Rows from block 6, named by matrix and row number. Rows with one number belong to one channel. Each number is 500 + 25 x the weight over its row's rms, rounded and kept within 0 to 999. All counts start at 0. Numbers have three digits each. After the name is the row's rms in percent of the matrix's.
# convs0: expand pointwise conv (model.blocks.6.convs.0.weight, 512x128x1x1), inputs 0-127
# convs1: depthwise 5x5 conv (model.blocks.6.convs.1.weight, 512x1x5x5, trained with AdamW), a 5x5 kernel
# convs2: project pointwise conv (model.blocks.6.convs.2.weight, 128x512x1x1, transposed), outputs 0-127
convs0.276 105:510501493501483494554462513503463474543502487514542503493520495503518487498500495489482525461496520504483465496525521478455549489497482536521508466545456513510547516472457474518486508485488481461501519488498515498453474483516523549504474477482511538500508494463496498504511470515501465491475508491467454507460459524496511472500545419511497474512495513490476445495498537527453504505511
convs0.277 113:507492530539471510496518486494463485475529495506470493526518444428528491461492508489485492533526486522534522501518501492443516507471535497501492448501486496461479535513499505570477484547533517509493490507499505483494456493507464479468504475490513536447514521471496519495473490556500498515517480494484437481505493505501521466502490486469523481525456514525523507535506520536484479508480
convs0.278 105:524462508499490529490530555487490512503445545505554497518458545478512494511428501515496473492490510479511511558510466511514489499502495487493489490515484501523479507505478493548527519500510519508528529474496486497510466487506481492515482521498468477505532450488559471468474530476495516489504507529487491483428511468497452490437466490470506453483519513516465515494493533507515498490499
convs0.279 096:500497536501525497474521515514494428507489475558556489506510523521503514498530531475469495504491507495463517517502490512544496529477473429521485522508518514544453528507487504526476515483486531499518510491488512489483500546514513538460524534565466481477510496536506500527470511499515513495474519487521518536530516460494468508488475537511517498501501481465495526515463460531485493473452
convs0.281 112:484500529523501499502479492506495508495504492476479518522499486523535495516501510533518505474488497457438505513452520513550512519517442471500487495468487556461523472500527496506502504495514533507462464481519497528532479473518493489511529465489490478542466504538513511521521523473502515510492512489490492477573492525512486528470473583513512518508457496567509511536474472503495541506480
convs0.282 098:498498494509515546500524545514494504449514487487530475474486482490473515448491456509475529473502504508495532500488497544476495446483488513464491498508515480546503463534534521518519539478501498530525510505466523527500504445481498477516484537490502477543507527462473505464497484523544464545488525505471469450506528544509472466474536525483526504489521524516528493482495506498482558495497
convs0.283 100:492536518521495495468484502453461502510486519483509503452544497508524503484444499462490518482528476497477526491486478498543497511523516494515460493506521520513538490515493484500492567498514498536473490513575448487497492498498486487480517499475488516471481509534537479493498453487582492506476502532513512521486537505517503510518505497512472461482493529527543522489480542497473479465446
convs0.284 099:522421449537495494467518536493469481462534509452437499495510539492486517544475513501542504509474531499526507508532473510511485507487515483546493457502496540509482517536522487507466514497508505488484477481511487562480509527487540500493481476514513510444490506500521492488522525476492492533498478499547517488505491519491457536513487517535508529498484481492528533448498502499510468534517
convs0.285 111:521510512561541449517483495455440515468511508483556459527499493516492494507484466528518475511488484454545484526506470483490529496528491520525511492469467508490490495546511483512469526472537462472520502553562511486514551486488513514501515503486470509493527474503507528469500548491500485469479516502468507447477499484465471464504529512471506500506469501490471501510505519512519483485515
convs0.286 094:494534492492505462483507531509489496522527495477509532512475498494551503445496515523480501485455531504504517514480534504508477488503523526496521519498453480468464509530511474467447495522501531501523560455514503525518470469493498516469443491491484482512523493506464528508505542472467475466528515482531492531484489476525513497533488530460478513497545491517521517539468513514532497556551
convs0.287 089:516510492518512568479517456504525534485505535484526486508473448500477502516511496501468458455516495504475544525522513507499482523476540516511554484515516479492530515528512470534497508483481457482520488492486493475507499494496506553498491479525492507490445531499507469473464548472518509495444472486466518512511509535460482454462515487549535486477475495545476508523485513491496523488473
convs0.288 092:499494540520476519552498491471503514483535459493487531511513496524492526467522540533505498497532497516525511485505520538487476508490450521510497492514490496438469482451494511473519502520498479524511513498463503504497487524471507480494517494491510497446475485554514443502543516512527465468499522487484482465514440516519519516517479506548496489526457524444466466518460458494493488474524
convs0.289 105:560539487469442485500455475483507499518481511525488519498428517518508541514471514457491495481483452533464527521535484517506518477508484552525470481492466498489510536531509519498497507503462500437493467506532501520491465504468502508486503494495515505484534468488509497516467510499467479511536490485517420478468481499513506468468460492464486508486482480500485492469511492534516487499505
convs0.290 094:496461514510504445491492437493494505495477490465529500488539498448478527531467499488471489517502489511542524470472473507495501452512533496485513506527514511476497523494505525511489564484428487493480459506550520510473519497501520500512513483496473547520503484539476462500457509490481525495512513486515524529514493497502447489523515522520507464466515509473457521538538515474510543529479
convs0.291 090:474535502466484481498558504541471472518483490497504481525461452509483517447480509521468498496506479487524533467478460526498456466502486515488496493498509465511452523481471499506488466522542520539510519486493516537517487502460527545476513465506556498502498508534487530531515468506491510521478500483480509456505505524537518500464547538487502469529487450464492489513505522522503546493518
convs0.292 093:514462523506522471461504503503514516490541522509477531531457488535510530507533502574507510501484481487491484519544543507512489528513509478513499514487511504489495511501517469494464505524451500518511493537473490486510489515448508509507517578471517480521458526452493481460509522467471489497502498543493446482529533487478502507509478485461483506525509520510526540535522494505437528516524
convs0.293 112:513537508494493495503536485418536486510489462484527486539537469534502444485503516476499446467483501533500487475478487505502472560492455524503504489506506475523533501533490527510530521460507521529489487469508534510481487515504528521491494514506498562520493511451503440483552511423484519504501502514519476511486484544477504509482480497514499487485469496491504470500524523487488506497506
convs0.294 089:479472472475467476500441521488501517536525508518516490530523510500497517517503520500448485466513507469476483534534502480465513503515486527524511492427531475537474525519528510503557543522516495515460502483496547534494460488533516498495512504505524474453488484536448504523502512530489521510513506469515476490502490438500570513482504448516487521502481497493504485529519496495498466491484
convs0.295 107:511506467515517499506507474499479478489502479506513547503525503507513519484478513505503481503480516488447482516556487484511549524542467508560492510474522510565526537498501506499446485495505456509477490500514467467478511472489528515485473499514515540512499515466462491516538459530500535508491501499488477454507510495482460529485513471466452505494526443553495526437497474498491479499477
convs0.296 098:500473533504496482542493525470486492519463520451495518532544508462529517511513501510507473491571522493447513533456500502512505490536449498491528513491527515494530543485506486507503456489510491531518483496475473487475497471497497518513513487542507560510507515515460468478498544442484520509491546476539457487496514508499505478475501479471554502500515484494497540480507518510472538471521
convs0.297 103:474467537495489482460522484479486515526430475502509486482495438499505529484523481513481486497500506493480521520474477504502475470482508500496496511493504561548481479504496452504490539495485556509497530517550540503505522476530560485478440449531512489511489477472484504513500510482518514484530472496492491493467489482505465528446498513545509512482499522542466506509503470460481520508476
convs0.298 098:476433523493515500478510529466518487507493484493501510527499465535519525497458528510435508497544474483524531526494492500502470542514481525512506525523435452479478536506453471497479473464517502485483515561494485532513535533479477478462488503517494529479498495536480478482503490481493528515478506515520521448476479511520427491530511485489498469482508514495511517537503486494520519503476
convs1.276 090:497493471498521497521561509489483555469562491509516529514491513492503504500
convs1.277 093:516488519514505514485579468504492521454502477515476468517504498515525521519
convs1.278 098:493488471495492512535543448460492517550506495494488504511450513510482507475
convs1.279 091:523479467487525516506534493517497508451562485474458509510477493470480512500
convs1.281 100:505482463507493512474436526516500464546533521481512535505516488523508490512
convs1.282 106:519509472503524498465511455458478483514460452507479481507479517473464499487
convs1.283 108:464477485494489509446485487510520484501442468497528492464471513464516513498
convs1.284 091:480510539494485523535522473472525563501519502497517518557481503506515492499
convs1.285 093:529499508518515522542489496516481548558461503510537538505492515503508528500
convs1.286 095:453494534477499452501500522461491489518528489523498559510475474482505488496
convs1.287 110:520528490483500521529513445470485488487526496501448460479486501452494499489
convs1.288 107:506504478502509506489529506492502521603523490502501542497493504495481503506
convs1.289 095:504518559537524496546478471479493523500442505530511503510502517504502520513
convs1.290 093:491506505471505474474499487500473501465451472509486488488516501519506562554
convs1.291 091:478500532499515470515558518480471497562505481482497504510483506486544501470
convs1.292 113:458490490468455470459470443487474474512502485509479495479506480506509493478
convs1.293 102:508499505499553468474506500545489491454538542490497484526522479502518529519
convs1.294 104:516509528501504491490500486514479459543460510526468459495475489457505513455
convs1.295 102:512514520502512514477594543523501480538499514494514515495505507510507489508
convs1.296 098:497501487482510502485451495534492459451509534511481503551534476484500526512
convs1.297 104:514509490480524525525454500515508491442503536533467487535519508494517527528
convs1.298 096:489489503513529503535517497551459462482493521513531487445487479529514482506
convs2.276 108:523540487513493507532477455513518492521485524519515517461501518473466503479495515510505428505524487483496513478494484520508513522476521455503466514508467493485514551455487483514506479507437527460558511455488513490485507508514487495488499501498511498500512493543487516500510514486458489449486499477489543509459476474537515516528461476480513502487578449492504525488494450502471533525516
convs2.277 115:482481524495503519480493489485469513510494504521471466508510482485508529510525495505564464535481510491533472518509518459516473484514499445508479454504496459500499502505466511516503540530538468544510489488524439503493481504563510459548454532523477485513513484494512459508568496515508510508527459504484522519486497478509538513457510494507544506495486507477490517534555540498528499499509
convs2.278 095:473536471455522457514462500500505551496530485467503510491470526530477500581480460499499480505465519491452480534492473496508483504513509493501508496452492485482508495516494477524474502514509480525498501483489526507555484528493511510498506485473491531511479486491531482541498522538540492498526507489512563507503501468480478515493506553513505454482515523528533500499547484529501550448458
convs2.279 105:510531514468495458539440473510471519429498514531443468459494497505485496482489514496521512464500519517529557530499516556495489489490538528520520474514504531502514482517502521488526499522506452453491499486469522516497541443512446504515525494506476523488499528496490482506523517503486484501534490457471466523495476483514484485530483491487508490535499468518478480532470516488488536515461
convs2.281 111:538525469538548509441507503528514468514473467507470556512492480483487527484529533489477502537455523514531466559490517484483500478523492521488485525469472504480544469497515524480490541524532475505480478480493492482475508538505551501475475492469484418495462505509497537477488502499503485540526478497480493449530528508468488504493499518520476501482471485479511487496499516510499498466492
convs2.282 096:468490499523504460478523517511485531503472480503504485485489474504538509538485499504488460515504485504496544495461518461546474517518510509532505530517469466500489476453503500504485525501501494531503459536476560504470530493491534507512520509492465509481526451485519500536512485483506532459491471439479521505481535455478526527426446513496509472501483525510533503506499467485508513528451
convs2.283 091:535494518487463558484505513482491516477505490519476525536507526489504524499533487501522477488465534497524497498496483486476515491471519533497514446470526492443531510469492496505538530517521443494517489527525484507497432517466500514510470481524483499501493499512545498531451529558493477512509446497502513496544512506512506483494545489512547483486460530498478519491521515516566491479529
convs2.284 090:507473535498548490458486477474493479435480463490469495519565497522513552479486485506561493488495470458505515522518526490530478517499500483532521489506494496489477541529479503507491455511508527537488515515507525481505451486499487501501496523475482481545492475501510509521447528458499469476526489510561466499502461509511478456476531505466511532496494496500523486483540487530516462494502
convs2.285 090:477475531496478490469525484507482458556497498506530468515499515485518542479503527492485500537482533511549491491547489512544552468501498543466461526489508529524471469483510535485480487498463509513455530509487520488507593521486521484532503480552469519493469544495527495508520521485504504512494504474494515523493503489437497507517496481503523504501474478517519486541478524517536490513488
convs2.286 084:471475503480494521490491516515476483523504493526513520531486516482453477529476482503496525526476478512489512526430531510466473546455483518463530476477466452515527500503497504504481544496518486527548490533484489501506549495510564496490494485513512484506493523486492505474461550478464487493478479506449507523505527517452472497468524518508482454495506483457503509501484492492560507448501
convs2.287 099:509507454521467497543545529518508450464474494525515490489525500505499491502504537457517490500510528527516526486523529573452519507533507495465482464540508519514528503487501492480476524500465508476511490518520511504520462506497421511503494529522520491509438524517496497451478473512484507492486490512463507529508497545495485546500535491501518493488481495540503434523511513512483467502476
convs2.288 127:463556506505473480527496515537523511472452519482456517490509526517534444538492476464487468495532500482528491470498487416509483500506490491539503510458489505448467504546451510522482471494525528512502527525489517501500456500488486492478487513500522493534509531509498442502473514504483488475483513445537485486507477503459509471522495490481510477527521491507537533497496496503537511500522
convs2.289 094:502450472508486448536510503505512532509526525480497498519485486514562472465495472496517496535489520461523509458516472513509461516499513493494478489479546495512474527545544518531521507501503485495522507522502485519526462524551455496472481500489479504503502483540507493481479490505563488485461537537555498530482501511501526421525527492475476492506472528530484501471494498485524530504492
convs2.290 096:504521534539503482510538537493508520489492488457519522477501490498465531548488499515489508481498493507435502492484487503494519474474482484507507515480467506499513519520503513501502492493509482512485538505526516532476518483532543539498546426534489495505500429556543495506528467504501529474501510480483511519486531462462505511469533534535443538460512532505463516478481506472500475486494
convs2.291 098:501492505511494509457539490496477476508530498508523485501478507505514470489529491520537477524512477537481524534460478467490523511550518489463511448528507495515492508494469491541496498506461457502583489526526482477530518475522460478498471526545452541503481518501513490492495515510508464477507518535485503500511516432502441482513513507497501498459488487490518482496460497510476498467441
convs2.292 102:504556488518506539497526515494493489506476430482487468511483510452505498494509455485516489466491540489470513508493490486501489448450514531495521504527529462474499469527533518453501503512487497512516491486504526494525492523504500511467508467499502495534453492497487469516501495539532446510542532504515479495552562469524487572503505543488526464514502475522502473520525497510501487477480
convs2.293 097:503478485522470500506513509486507534492454499477494483437467477489505484504489522511503489479544484515500515499510427491537484512496486524532498478546487487498491504491446526439562496510497525525530490499488534511477500532465530488463529467529542512505533491488497470510456495484515525506479534515469505453492503490541524466527503485487517517470494488465447505487540489505525535518531
convs2.294 092:529479495503482511521508533510511540517495525513509523480480486476504498499498539517495516470526470501471521505496515450476470495459477539487508470476546547442485497451479489550508464471500529488517492494483480492469519489488496486460509505479499492542515545470476469465478443472529468507486473497507476475521503508458544474523473530496483518510535471524553499511513483537481508506451
convs2.295 088:488512515487514499514503464529474505535521464500442494491481478506501510535503503450520499467495572523491455520488492501484511527486535528517467452512495494498492495486507513507506511525524489495459536510531519502514499508546486459477454478466473523535477436519477497496459517481499486512507500512492534491562519501468491522487464534491500473508511496470525457494536513468548539476471
convs2.296 092:485487479500501495466501496445468512509496534446498502449517503462490541508472471499486517495497566484528523483508480508519449461457531466477484526509511530496460499480467515475471474503461473479511493481507507511457516465484501504468483497550483538514522483470511526507507447529540490446484516504483485536478477501506506475506495489525506488528477473454471513508462505508513503486545
convs2.297 098:495501495538509479488440546497541535534494497463526528531465498486459498526484521498449475542521477512515508481485506544487539471491470524502507507476508513521534480531514527486495502514510454515472528503498466507441505473498527442481478513511459492460535487489505499488529493432530496498482498500536493527517515487508517485502472496507490515457486501478436504472504509514458475500482
convs2.298 089:482507491508531468522482474457498516474486461472533464539454495460514519565461460467505480509500508500511489532469496522489529504499472520503487533487458516502476460507514520508451467494537519483471502509516488525526463474464521518495473484516496533512539471516526508504488483478492513453518479516459551522471508506518486480481466462499498468479521454519445531473513480510509496520492